Weights of a small sound classifier: log mel input.
Rows from block 2 of a small sound classifier, named by matrix and row number. Rows with one number belong to one channel. Each number is 500 + 50 x the weight over its row's rms, rounded and kept within 0 to 999. All counts start at 0. Numbers have three digits each. After the name is the row's rms in percent of the matrix's.
Before each channel's rows are labels from the 100 clips, of 14848, where the channel reaches its highest value: "responds to" is what is common among them. Only what is clearly more common there than usual is listed. The data: Morse code for random letters and digits, with fading, noise and interfering tones. In brackets: how many of the 100.
# convs0: first width-7 conv (model.blocks.2.convs.0.weight, 128x128x7, each kernel summed), inputs 0-127
# convs1: second width-7 conv (model.blocks.2.convs.1.weight, 128x128x7, transposed, each kernel summed), outputs 0-127

responds to: clipping (37)
convs0.20 126:471470525465507517487440497459486433506419468505407508509524546488494462470447489483508591497432409517486396465534456500529496490522401442492512553418536543399538438479460516527612390500478395396524519489469489372557422481489514523459488519492527539391489354469367519488507461496473559473519563451476488436494509524559495539503532458566511482447510547473540485445471357516495490541479
convs1.20 117:546556488530438409513527493498541385511486452483421537479497527521492461480493538518492405503482523452527480492533531418495527503464557401526460430375341513415573490525501555549472599560470536521413552481453503583498460424489534535612486519435441518466486539524448462488466436488458425511472469520395535511457392473479472476530444499583595556490476531450469534539490509453502584578517

responds to: mains hum (67); clipping (39); muffled (low-pass) (36)
convs0.24 082:512522511583493419533483354530473497543500409532491435573570603478483535493538541507472359495468475447519441525499570516587410500593486416517515552518497539494516508468502540477477393482385451595462548546503529472532452459565564540498542537496544518467496491556468472599463535564485533432500487472464504527384479451547440515548473412535513451503491523467588519469498509607538479413514
convs1.24 076:576511541473481495554516479532497453569477547462454553518463462489505488485508495483466472468497586413515507494449501512502444500476492458534537537405615490544529508543516462515519518434429556548518531571516605444422512465437528518575476380446394435501443602476456508459459529646458536588480508488554427550507535465443508484464480541404478550332507473539450541476480513588415509542528

responds to: tone: low (74); thin (high-pass) (29)
convs0.88 115:491420518533514512603422509505458449493467489571489576491526553434509448474417445505476508536453436493361430416479500472531560544480390410494463524409526552447494491441497560449556519503468525557424529481492413407500455415451491538557545466494460510528444352494392510464505503473428531537461529500472507496488496501477574504463494489349514488509522561390490536515484451481571468534482
convs1.88 106:610428500368498430502531530532496590530540474516443417511487528493507506495543505525514456524495529466532485525571525430521504490482554408512479487298411510496577475449487542552420438507489575488580489523482548547438411577506522529556534545443428448483422557480521476545496390529447489547501432463486383490410470505487469494538495496372532487480513530496536508459474581458509491470481

responds to: tone: middle (100)
convs0.51 095:539554526491464453531546476611504593484474517532495445501435419502446491532555458446565505561519510450542494464501498364491508527435527535527367460624385465507521531499513417523421614466505492540446469480475528527487536546495362433500501533505509493575471543560572483513496548483495467448526545518415495508551494523531456522438486618524415489498455432565427495575460535440543465437466
convs1.51 111:588459498458426488454585487539479434429512454471536451501464465543500542485559577498447569544573516487521477566492462441514576497543579508486535446399490540535578559524517465459510651458500480494508518495419521504484515537534317467536533467468513461459483550585570508483494655438514520506540378531557497531500484512507499498500512494447540408532449518492530402401472461495436496541501

responds to: tone: low (68); mains hum (56); clipping (55); rumble (40)
convs0.55 109:494491479494474468520445402481468467476443445494390530547505544580523544415518479496474387381456370398421465517499421453472485496525528452462524514514560543447468490462509500515574427444400407444437480547509471509492561485488480501447575471516510472414498498471501461536436410516405560481530497421473476454439488488576476543487485386432501391443485504547509455471494482573504486447431
convs1.55 087:551529507579459544525566572508569473462551432534434514574537494476494435530526521490545543461417563476543507540559458478392466514543533472541520441528424540463574623500453387618484511535426500494506495553539498517443552527528500514457519511524530480463446558515410452545557450583435464601450402540544541526516514459472502403338494494485518619510537477532501485532544477513466543498539

responds to: mains hum (59); clipping (41); muffled (low-pass) (36)
convs0.58 126:502482550556442500488498456452500467545518541517543450465517563522489427439475520483486269482509494503460505512440459471451558497478502465465469432472493461507507551495497500485485456454308494533348538474479385507419502385496484485451552518469480448494467498513542463522478523528511529441529470476528511500387483461506505514532519431345461417428530482491479491495518484483501435506413
convs1.58 117:526524469437506529486493465506485503519530491555445433554520437503525507537585474456535621496481511465500519543614434483452522379506476504517541434483503512505500508376479413530469505539485550446479436527499569486494488571453513481361489465558526492530480423444503538504541454575480483482446443427555411486409570434535519410398493514402488425546564446476511444609524565503499383480522

responds to: tone: high (89); white noise (44)
convs0.97 088:490427522532478431481526460422552466477462513443529452454509453470479440512333484484370505507562488476532420506473455528517551457493536535530494459570435529546529572562528459481487456523512529612422576504418445492612596516444456429550537508458417556546448542451516519432498465489540521485483497540464510530489476569560504595509488477475585500458530508410488554514486525425500650565488
convs1.97 104:545512470561512505503487542416544437522493419536511575493491503535534418548373537515484439477476516503474504445452488500525493417520511430516559441464583507422496580605497496544520583417434452590602572453421413459486609485512522520563521533503559450481510531444529463516495590503459495488420460565560595459566481489524559494432468489541494511565472508402516469510412439496512600511565

responds to: tone: low (66); thin (high-pass) (38); clipping (35)
convs0.44 127:510484593374398562503435513465488473492503476530498470475563543523528389489413434454484428528485452474449488501579504373499505476513516454476386453532484492406480533427494486547541475487501513431427491518520347490520407483485349503492525541467492496413481324516492504468500537483495572537538473480530449493455524514531504536462499491397427496491554503469547533504511454504541490549471
convs1.44 113:485533443593607439531521536454510570565557444513367417533466537525463453472537480478560520531516561484473522544596500572522512515471398460552559527549476499457463458434539406505537456583433552565464542539492523428473519563500546495396440519421468516489487590465474425516543355476454497571468436475394470469486445486506513393448529523492430518490540517495485474571519527474495440531494

responds to: tone: high (93); pink noise (48)
convs0.127 118:502560494455521522479536483527451519437460467520490462532490455437483438492452473487654530473487420447471492485449392523495543426467462428452396601423471505507397492502477510518548531427492468463382502464561623540485532396460502480446496521515406490533540365546504465530502496472466492465457504508434463449509469545507449467442442378477442477478492479414422507492469420498520533556424
convs1.127 122:456516467500492544512451511513498489472509477534502552471513478492537491525404523518604473494565511533506475431470548517551464543528539439532571408438595467525525556545514462466537567506442447553583532544498396566450580491606493520471496531600591450494553559475513494518621491474452538515493550509585547505597489451488510516581528575553497620579415532479573538420462405468499569448576

responds to: tone: low (77)
convs0.126 083:394515438588481506512485493512525472459455505513469530460541443515495510534463534452619495505538465492373499513579618574533482465474519472475548427484521466494471505499477578455499404505512440559455499571512507538420407442401552515485453498574505439391508544549541505519506613459486484525500367447539433452517523432539457450530444510380440558464491440508522418450548551509481534438483
convs1.126 086:479509518532430517440649522535479520568529519480493494520555451552564359486402463534468492547573508495505478518451584599506495518521521440535537526435572464480422472546463446424466381543533470534494544551585401535601512512512516458524492493553461463593512543434566545457462498437514502550564439540502567389428476488531559498463537492480501613502518529438497515417522416521505506502486

responds to: white noise (46); clipping (27)
convs0.49 114:484478552515502533476466486517503448492470446568455455465531463396445516500444476439401561498427481400465493488505541477551477470500405496509540544370509519458510371516450539552550433491460514444556500420452472376544503483461509501383449448524465438546480509502419515468594353501487528529548555539494522472464428506514539545511514474545498443404551518441489500547483375532583531483544
convs1.49 118:504496484520513438535443466508502464475460549460517535451475573503505513489440483453361378450539487478485496525395537407542500527527619405543458453390486574522502440487588586502446507469499572562505460525480527562436422452591497474568508479512519574507460399534547509520539629504489518503538549436433494469503486529412473512477482493534551539529467498444491609479474474523484638494527

responds to: tone: middle (98); speed: medium (74)
convs0.1 063:558487431473496497440521482503412495529498555511522488532476403427369537498503457600564502526512479474427511520502548548608542514545442554508500481517574461509547564577575501484611490499498530566531486424490464486580536486449519517558462585547417445487481466569514494581497493514482402410465433578500549507498598543543442524532560493513521476551554442461506598536466504552600494634506
convs1.1 062:575426434510506481464516511573518455473560467524538509465517474527504438461422493506454591612496499472467485495437611538536519644517495546503494507537485487547468558634498534544452439466621454500590479411551447497582520443496569515528513422470468534439491516501479542463528510454564530483518554577498583512418429510485435584514436512454496445537411533481549427399433535467496480551517

responds to: clipping (91); mains hum (69)
convs0.107 095:512455615442508465425484500457403472536453444550422396439529472534463522412453475359491346470504385517478474517479453459484492500510492361525493531511469481453539519462495506551534519506383320477489544502492494453496485471456443537487499498477532498523527469536503493491501447496466501450557457416496489484404498494570487528515552467503470399450487499481456478560387479496503502522436
convs1.107 093:513559473360523503500443471524482524548493474549427501484452474478570492521536545428439505543508487472522542449573483454520508490427495470578534396467424560434541465417549480558474506526462512475429486531537541507459478392593513516382451459577561575512531452512507488526615479576432496510433592492550494597469424410494424446375514513506561532554548508541476518533517539511416476478517

responds to: clipping (70)
convs0.104 074:457504530570557457390529496470517489525500514432520433454526461541524515462464482467456513419451466548468506439528528518429416490465557398524461404498470492555487461482520503491441530486520472483487462476471516523443458466471459516524487453464677435533455585533451627359456511472472481529386398469517433449519548543409455464555505483555478529526494561438504541507458508459376487422531
convs1.104 080:466512557482524536489476486488530543542555559449477497467577516483533468486509471436522524533507509436467600393549402486590583441456501323550514512535474488461440429451544499416504459651520553444464505516566452499504530454523552456440474536536477578541532488485499505503531465601503563478485507477521467555520528452536495498505537534443534526593582469443534555476604558490514388471386

responds to: tone: low (100); pink noise (46)
convs0.77 098:495505476484448437425430410513508444424479530536509487551492399593455569486410542521485435409454463358450480472536481471498550477453542497471443508487541523508358430426529486467611465417476510438460460556535465509560420483390518454520487517461463465449517399479468547470459419518479559491628511469487503478521485546525449478518479481491398536453481519502442434529545447519525471523439
convs1.77 111:438552497487620547546562489533553473454541519442469512498490594480504556509471547474515544494476480471563477519473516526555554533550499423507552512430514531504611633454434369476494460544443568377489527524506502454454608470536417448490467510556524433474496551495549452494597635483468521505588456448507527518516510485426479535482544486534429566421505491457525520499597426556441541528540

responds to: clipping (48)
convs0.76 122:457485545493539551477427465448537415522432482558430473537557490492488592480473473491421542524481442451450417407539505499531569472518404452531509597437565528451468397462471517551574395479436432443456564483502480413559466484489462505477492500477499467413495457450326514494536361554478567515574509450494484482481544498548531577477480463508547448497570552511512497490443422541548531486506
convs1.76 121:539558493496468445503552466495505375491462461475478484480486597565471569495470511491358418490510533475505459553406551432526545551473616419529488409340401504484600523499494543536464584521501551573518492506449541541518446507500543509558523487488495437515463459546495453541528584528453451521510441484402517502464414457488485489456463508517577556500454542440449523521471401472492584562534

responds to: tone: middle (94); rumble (41); clipping (33)
convs0.45 095:492463509485522506383533461516452482523519413512403483440521396508490434485484480406565330467528481488541533525482419474446470525472511505449483530526482529545559530450545478597555463451467415530445551528509545550503535456465485539516527536404519555617522394524482459520518530481456531457509448432525512538369454578566435513490483435469519383504463496564512508536406476524499474557424
convs1.45 083:508505507386606543544438482560515491579502505503426456475494512426543407528504492472517511551563527507547551482570493519514521460518522476507622481354489524483597515378534392507479542499481530477496516580571411511412504439574548463512533481514492452472506706471551512471574447505496496502504503425585435606545475500537492502500507474461482466523499493551516563497511430487510468495506

responds to: mains hum (100); tone: high (90)
convs0.68 109:527525543512600487462489476562472492536457550544473530645554572442502477496568519490534484378490462477555440447507518452457536516527596578461521561521497482455540511454480503513435457487542488498477529493516556469557428532693465494557498395553446534474440425546532474659509527583525524460495522512442514519512395543486466515541520518514524557491533527487462527488525510629577558509505
convs1.68 113:551497603503565531544570464519543463452533547384499485620479438490485479483464463486525521402510495483508504539491528494580585559503543513506551562429581480584538524485514436477528504457471534508537534512501470468461493526370532426536471477424456456489445560485527396412472518549504550463538534480502518563536663476500510549502489502478411573459468456421439558493555426580402525424527

responds to: tone: low (100); rumble (41)
convs0.99 108:473486512554390508499451468486468471484492443571463418516469453553458424482423515514501376424493547420434528496451446546479582517521482528467473540488564510438400460431507580474592578414440444536422548534551451516483433520421502499636526498445477490391504437476492507502429521548454571501554502456475552497436506547522505498548547547409451455447500517497437483537459506519479409571427
convs1.99 113:489545480434580522554578473536517564499538520448451453561492537484474476490505503493481563539512444493600487522523571536555507527519553447434631523363556532484530591461408398468451380526465547404473550515545472492491644486494470494477476500512476506485466544433587498464556506512512503441583425424489521501443525514430514536442470481449355493470529485478519542492588529565451528496524

responds to: tone: low (69)
convs0.62 086:457463527527467541440494426421456504538525490482514410481551496530413448463393507488427384532481555417313528534449498550545562498474482518521529512573491500512498439529436568470567497589456504460410536509478428504567522496525539484574418526550546405584463512514500532556576431490513554524525452500474538469455503504559495533555570564385516450503543553437569525544482473500505492516582
convs1.62 086:511516471511469549501570447527467468500503545446531454552510522437450484512471451491428468528567425533616462515526474479511514564550562500461490539414542537469431549555422470499482469483541487488553491438542495523578488572486522403583507518463368467514455387455647579500557617440532480522526412510461483531365497586458467502444512504437549506490560482426468509481551502507472514593435

responds to: mains hum (86); tone: middle (64); clipping (32)
convs0.95 107:530514523385453465553436498538498499485501504628430538567475522524491527513472514486503512474521490459456424471533568352588567458477452505468440547559544523445511453464436391566507602430480497491512442482477489497444383512559391503446496510555556462452495418446538479506518489522442543499598543482493454476540482491567533494503476479579348483533485521453515535510442577532577436489441
convs1.95 100:464553564566606502530504488508486581454594483461499521535447493546544517500503530536414506456549473503510481557424484642531491556544482475542580529488531518491562613444449310450513444471433457507570533530440600421487536500516547436500494499567541449495480554539494438481611496473517523554516438512521541508567580515476502511453487523512427550468425452503515467467497540555433590489576

responds to: tone: middle (97)
convs0.91 109:521433529484378511517516475427496532466520484540467508460493535447500447461414402472511479513487392480434413467507501425501601507442495477478430486430484462482435511492508468562577552511516492430487553475462368509567475449481416500494543486479424483386497381475449532501488525458528573438537566496513451486485502514517558546490506417443438536465504537364505574456487552469558557626446
convs1.91 101:571475475481652516538475529483523600566567517471430403512479523511489432517474451502478530498544513473428501541518521583577574577521473439559598525388498449527466445436562425509469428536458533533506505477477494485435490567525561428431474452440478544523499557539580436531580497465469441559478485505509387465496460450510504377363538483469415477524513557473534467507543516493458482546511

responds to: mains hum (100)
convs0.59 083:517510501486505373562437498518511553490420534536521538465470574445491498493505458449485385434449462534485500465480517440530512571521485572542442511476464530483516486530409507499559517492540546424559426492484489367547528569593443502445507490497468506522481498458469442634553535426527515470533567558403526453467333550536532495518619497484475535494480514409498587550548529484575468579492
convs1.59 092:541544503462472339520489483531533509503458519511512466496522466511460505470415482537571539407482503515506515533541465503629570503495508500425559537498484527584518453492452554520486421489495490489586479458433437408505529445416489420481458519461512448478537573380548467400506524448508529400516464530476571552536604455544541536438509520525445520565411496403519583513597436486446527409511

responds to: mains hum (93); tone: middle (78)
convs0.73 101:568475444484414522469532486556409557525464492493402467569398529535406520476538483550434543449480467467444538540490570507633507448525519505480466409514471449447519486509499561487448546453498386510522394497495494531467527525544466472434414553453503479530492538454515427501507477460413403447514478444482554399485460472462438453519543534526447449458397352492559509513412475510542436506512
convs1.73 093:501504480419548424502513518505527513415532361573493492532532428551531553489442584491552423460507540514485474533512481552472493391489564417543508482452490488554468535487461488563509379444442445511532456469481612466564536505451404534545499557460546499433474532504578536468543544455511482377544484497431524483554571491466569527578516506488359461543458479483596500446418535482471576518541

responds to: tone: middle (85); mains hum (50)
convs0.31 093:511601452556642491457479447486479324539488500466528521479524492440490568474551552533407522450558527452420465593448487529576448490453451535500538558586555476456477401556463509524457348501467569534502535488454606477534468475553520470506486498569481441452545586536522503507524400509523434515419497537485482489470502481490527509468496544524614473512489476513432468515522432557443521463517
convs1.31 119:553412493548535471481472493522500611486489505444498440535523488511495494521526411490568492488593507497433424516495486579550575513553512471486577579454510500578393389485502477412408405488516475577551549452484520513541445593475567471456499478463477530551450548489601490485605442508551517453504458527440440479437534454516523495448489511418505536571510473382600445403474558552449509461520

responds to: tone: middle (100); clipping (31)
convs0.83 092:521430501467556551399551473515497557515567540492459463521580495505501414515431483534528509495490446474330499451505540494523586514470516460511522583535497571514472504557495449517563527464503494514389522500489412499517498455489569471448471487501476425400511435486524552468487461488484543561522535496518472542534486479532558527450415464287535479465561527480519480507487307523568511533499
convs1.83 098:496404494558551473498570476538490566494509513510469492514469550466486439507522510470426507489465472523577508556559463496547535600506554448466459562477455561443535516466463478502539440513503554465661543466495434487549451651515506535538529510472416358489439421562546482531561571502508521517509430512469491538477511550472484549483568514285527546505456496490507513445514449504404542542476

responds to: tone: high (76); clipping (49)
convs0.110 083:445531579545451529521474477449422354544407507519497480574458499492513497505534506446478427502504471481516449497455516487480527562483520436529500569536539537456559454488460503515558457533398509505542488532491518525523368501432439459453473543473495516401500558509508471506536317527447553490518503497500342502452526504543441507508425568590361419460471530419469511499454520514486549439484
convs1.110 094:521508520480540509551573452545501389493559491506470576562460533511568455511486536489437467490463472531573512530401452523465516532519590485466501476502515581455532644402492421454451616481448527501543492511542551522478666415543407528471506478513510511525478491551526521497525638559490531469511407442509605517489469501493504497385539464563417537498498442488548498480557509558450568478497

responds to: tone: middle (95)
convs0.23 106:540524498449563437499507509467500559467454501462484473471570549454513504565545350571473497520479507489389457452457433391497516454462461538557427569499447546491464459486487414530574543514478488412516515455474581412476552540538320482513499531482447414501521437465481569432484478511496531490534489504414488536503494544603612541462480488537549488527528541498532525528488354521551444549502
convs1.23 085:522479506540467494494510454456524553445444517458524540540484488522530539447501488488482461507570536442496437496431573520585523530511555427568556480441601475522418481511507440462433479542497485617544533511433516471475536550525553596471476454519630452492508510509548597486476481490437566527522481573558593415632477518483519469382516490459705534489458506474476474405493520481526504465514

responds to: tone: middle (100)
convs0.26 097:512401511438458394483519499514486576441486485537448459543544524451507432485483400518462505411488440525425436468491416392518484551483448424447489551461496504493502484478488428492640593517480472464429489492385492411503593496432441492472536514463476475495530443450425512522520446516471508492555527462430521511508481502567536514435457433566520485527552557453499517531487340584569422513550
convs1.26 095:481464534419509450515474490461484663484531468501508452526442531511533463534496517632450472497489528454580472497520639554507476524503622452582466464485594514503413447491518387505464397475471477494470560456482529527534413446527557497440514488498533539576533523501505539464474598499504509571522543536553454464596444515458508458438452523580655506527498543489508450486499425497506557560493

responds to: tone: low (97); thin (high-pass) (32); clipping (29)
convs0.117 094:508473539533457496437454467490441395496521528498510483432502508381466390454392494488413499475489391454467434542479479504483505472492502499458509524543496464472558496444477584465553396498441470565569514553500389464479364494466502522500442517479439501454460314491491534507458390492437543475492573459477475485508504466470448487511439472399377456473550532494476499514514475485542539514428
convs1.117 096:533524497470495440539591492519540401536552461465412551481472529479518385503434531470364421516449496469434527472527535416516456468516489392510449562568456553424504499431544494502441578515446576453436503503558552553456557411551453492509479495466481608541478617535486438524463480508426577468530489459424593496493425520489525543570528465540502571493486500525470601525557582496466488472531

responds to: tone: high (65); mains hum (58)
convs0.35 071:587546581423471516521467513431361500470433464548545537607522650522427538490496539551463548459592461514496576507532501548449540504626474538579596463486521527518495508453536531466479506468474484538535532518541583521507468537456474492564379542520451507479555492574454467539419527550467551473455474529469568438515533477479538402488546480537506481464535600443533536511454485501562442604504
convs1.35 063:605460521464461515466540576517536537550549492512554437496440377489451501489559510511568517532492467528515547496441537562472527494381511490574558506465557496533576544591500602478468526453462371559433515558509545486518530483499432444520468526458509436447480560577511436506596513581546480495572550578526511587505457469520458485487475512460428421519493451546525460392365480523402517534514

responds to: mains hum (70); muffled (low-pass) (30)
convs0.37 122:489392444509517532562475484479507311482474513493468492506465567470477411468447431527462569434470396469431379446446467494532560481550402532519495437484489410455521521531476506511582388509528457437468506414465414410569431493554496452518488498478440506543480413459482519508513450459507460439426491522468490474533512493529483498539604455476469525462463481475386542465489458494495492584445
convs1.37 099:537532477501402461487425477527498514457525521491470504498599526541475575511509500465540501451454527531465447495603496481541495449462486523433462436545421436528457401490519576470493477586540528435429474458483445462533422430414524462547502481474500534581535394453465519426400380483488470508531558512385438481502498493503498498513442524557601505451629622439516494571586541461542494533531

responds to: tone: high (70); thin (high-pass) (33); clipping (30)
convs0.121 108:535526485486471511475474450490512457556432471546464488569462492449517542446480489487345508550475505476465471562437619454605434525519449422484451502436551528536419449509443445520426424428434427516420497519534497495507512500498438540503507486521445495429489535475500564448466477563405411495560490401490510438443519504486563494439488493534462410508501492556529430473401635532538406405503
convs1.121 107:527553547472546555455496496501502471458525433560505582529512495530564508505427509508465396522550532471493488397405424542428527457454542484581518464449502399474479633508499484542505522462469424571508510587472625585578496443460573557562510518502593403501504538551440467503484448531470567426430524584505484524561536512532536522498418504437427483521551485520523442494459612462545512554549

responds to: tone: low (70); thin (high-pass) (46)
convs0.69 086:439484503442415615500533481481460538477489442533471526468404476558490538478466415505454491544439456469431512528563469461476556531513400466494442496387560503520425586541521466496526562448452453439395471494549455476416588476407455542599521485487426483536485546444417544489511481476501529485515498443588561528507645554427519511526510451458414458464488557570548482487479547544537430506442
convs1.69 097:510472506493591539506559493477538502473566477525492328501487522535524492523496527516380579575532491513539493522433526549565525484537518457531602525478583486533552589550466419519488575464561525448480532497478545390504554582400529447520508480462490425561447535563463503489578600478487518487510415508551645511401462463558507587430473502478513446494458492482491452468424542544466488553533

responds to: tone: high (97); clipping (27)
convs0.22 098:459502527564505460404516503457523511518466523555515511411565369447463577525453478492509490448412534406362627473480591512626486513448413521513519554504453527499519448469467520529536586509505496451547556476497522435488479485421577486449508531503484526467523592526464478564560518447553543555548549505371518535516459544510535551523484576573500507591564504522526509573530405501541468455512
convs1.22 102:526487479559517578537538451517471497501499525467488625459491555451482489505476498485425489498595491525492497490439550442531479608551476452594520492228562452466557501463510498480508491462460514506586536520508513492403494523577523506536499493569514432474444461510633521529551549464442520561531515474567518440540510505424462509481506467491520564528458468527500494392453465543455540463586

responds to: clipping (70); muffled (low-pass) (53); rumble (43)
convs0.124 095:506432488470524498392462483483480508450415538582513508501460478634466512479469487555564509474510466570408414380505410526595564424431559429502490542353518561447570457403522578488546559494470394487513524484541523509532461539481460566522521473439509497482535477517514454535489485480471533408531482457488530510508497546511548492545436431578468486514491526505457492550477351484574475559468
convs1.124 078:499581528403590519546631492497486504475578461493432487565565474442587508525382544586432549500509479383473486447594582502473462504461472463551560495446524403497514589549439451538518458498475468446511564540538497461573589506476525486539442487504434526473451544469484468516508513545468503525504528587511433458572500485486483452544374546448419570469517597530496492468519461435493552567499

responds to: tone: middle (100); mains hum (68)
convs0.52 108:552481471506375506549452470470483538464508523517540596500498553485421411543474482545555420454564468396446550456520520444495525551462516543504407482502551485409438502466522513534496600473492547535437456514506397512471360473490377456547430544468477468416500372499576521537486538431464547556531480511526421434486514520500456497468498494404369521464489492507448510480525577508480523539454
convs1.52 109:549489479499498567480524527504473569496530497464459384538474521539508463464506465545455578535586529492498428544527491507521612578583501440525515500425603530590507606421479364404514451478478487465532551535500475535497515539479385422439510488486471509564473626537611426476538537443517529504544417511549466448533519490503485476511544501439385458452457481425505445474551465554433483507529

responds to: mains hum (92); tone: high (69); clipping (32)
convs0.86 100:470497541509496516497539537531449487506432506552455499591460532519538485376512535470435512556559373569540432532410471513520492595499542347486519504517520434528523554471552534456502497427455433468473505412488447499485504456554513463484500455434437513488475483521511497537465460531409487428490493413543519469469498382473517481475458411534460431505453535404405441476401563547532542388416
convs1.86 084:535523545463593502510447438479484440403548473511507472531494566449502543543515486584518442448539533435524543450502553544461495490498571385533512471365506507546481494405533561649556506569481530451461453526530547540474507433474500450524457620505412525479563542513525380548478528557517517411477568450505523587542658478597493465555517511504469509518580480497503489507499464520497512517549

responds to: tone: middle (60)
convs0.2 063:517531484504520473632526428580486555540467498410507566532440550496439505494534463481540460576543500438562592539487516461461454484550483590546508477474530552497524546558447504353448532445589550494512466550477594509473603514571488494556472477509510483542551459485517478474592540423529481527506534548495562476460482541428478462486625585491550565476429491579548630543508553550473567536538
convs1.2 073:541484527484517470394559491504473515512614487518575490518552429498514522466493515485582642558502469514537491467497601458508533573497508583472443529515435458527536563587402525473432400455596408482518512455566476483535519453517443529535475457355495532468457485484539498560507500518579543546556467578499521486433551516527615558518484491452469431633447479514547468494454560436492476531506

responds to: tone: middle (99)
convs0.93 090:521453363499552447547472529462475434520482465340518589461560504513489476494523516514459527555428482454497505497479452439465508482499500537469480488501543574466489433519417457428590441490543538448546392547472470524546485548521418465454480477491437526519547461375473492466544400371465502593503533525447451416541485425462471428495555475517553497503498511522506549377539470545414429508527
convs1.93 078:503494433589515524378444586485503568542581514597542444473536462464500527502580454427554522567441481481471489432452465555514526527468443462460562515508516540530506507545441445452463462512555470553498491484423471543592474484630575487604481475471578482475492461438509545555553556443562531509460466582524543459410486434502528545428561517409500469554549515534540372422502557469544448463492

responds to: tone: low (95)
convs0.79 086:514424534446450489543423436486455425511475503546508546573476593577494451497457508527460426538539425524608486508506478395472526580429524450431514491540503538439566488520518401429555441517462483520544453551503449522506424480445413548477469480551494530507438441469536497576490364510462632502573445491511471465473479481506513501462500472396382472386498520501464489535508401505565521546486
convs1.79 087:555555532566557507472542467512500342454580499497495409560446483520556428499537482500454546506485536491530449573359554597467485479508594497489538498455486539537547586449440470537473567469455524533354515525523602491511531459483470522474523553394517585581479404579564446501461541474518565439465462441475530448479620488475525530486477511520492499529471468410551529515511498539455506530509

responds to: clipping (68); mains hum (58); muffled (low-pass) (32)
convs0.42 057:574525330546509450458524421515630532539514462520435512529495513470508543563476510528463489478568510657514508554531509469532458506559494575586512590498494607472503482423457533479520522480484488448536517586516518514496487520461533522537619481527472515490490502464470455562469498585492557472556439448532521583467501557454591591502464372498487516484444453565558370477494528494537471501539
convs1.42 124:542493676422482470514544504482497513658548475495526503514550458498535553483494468545525494514512442497473615478504467508472447500365466498509506466509476462561507501494524516440517446505494499487481454632506527481501478483403512545499481382465479529480514489470495537476495503679511460583613567428503504503482507619500519471519384506479510487464518503524434518502494503476525492627417

responds to: tone: low (75); pink noise (43); clipping (25)
convs0.30 102:477497543428472402467435484501476402501483494550448498499576426453498573487436524477523464473472478411431438440476501340512536465490584468523344486537474565451422470495472406564495480478473450448442531507493518455492436416475420473527476539518444468399489483542547506497468525515476538526549514482383397514555513566551418519436462456508371498464532472452463464529474507491551498514476
convs1.30 114:463606503549527616500488495490513518509532477498486523465549567406509576465475516479480490460468497476443502491496464584612521557516425444561642499612528512444563551496519424390525515565412550493593520528530476494472603437522495494425475491583589464467493489489519519511574469499462519487529401493569606517568486509477507511446553517529444618539522472494492539496621526512454497477538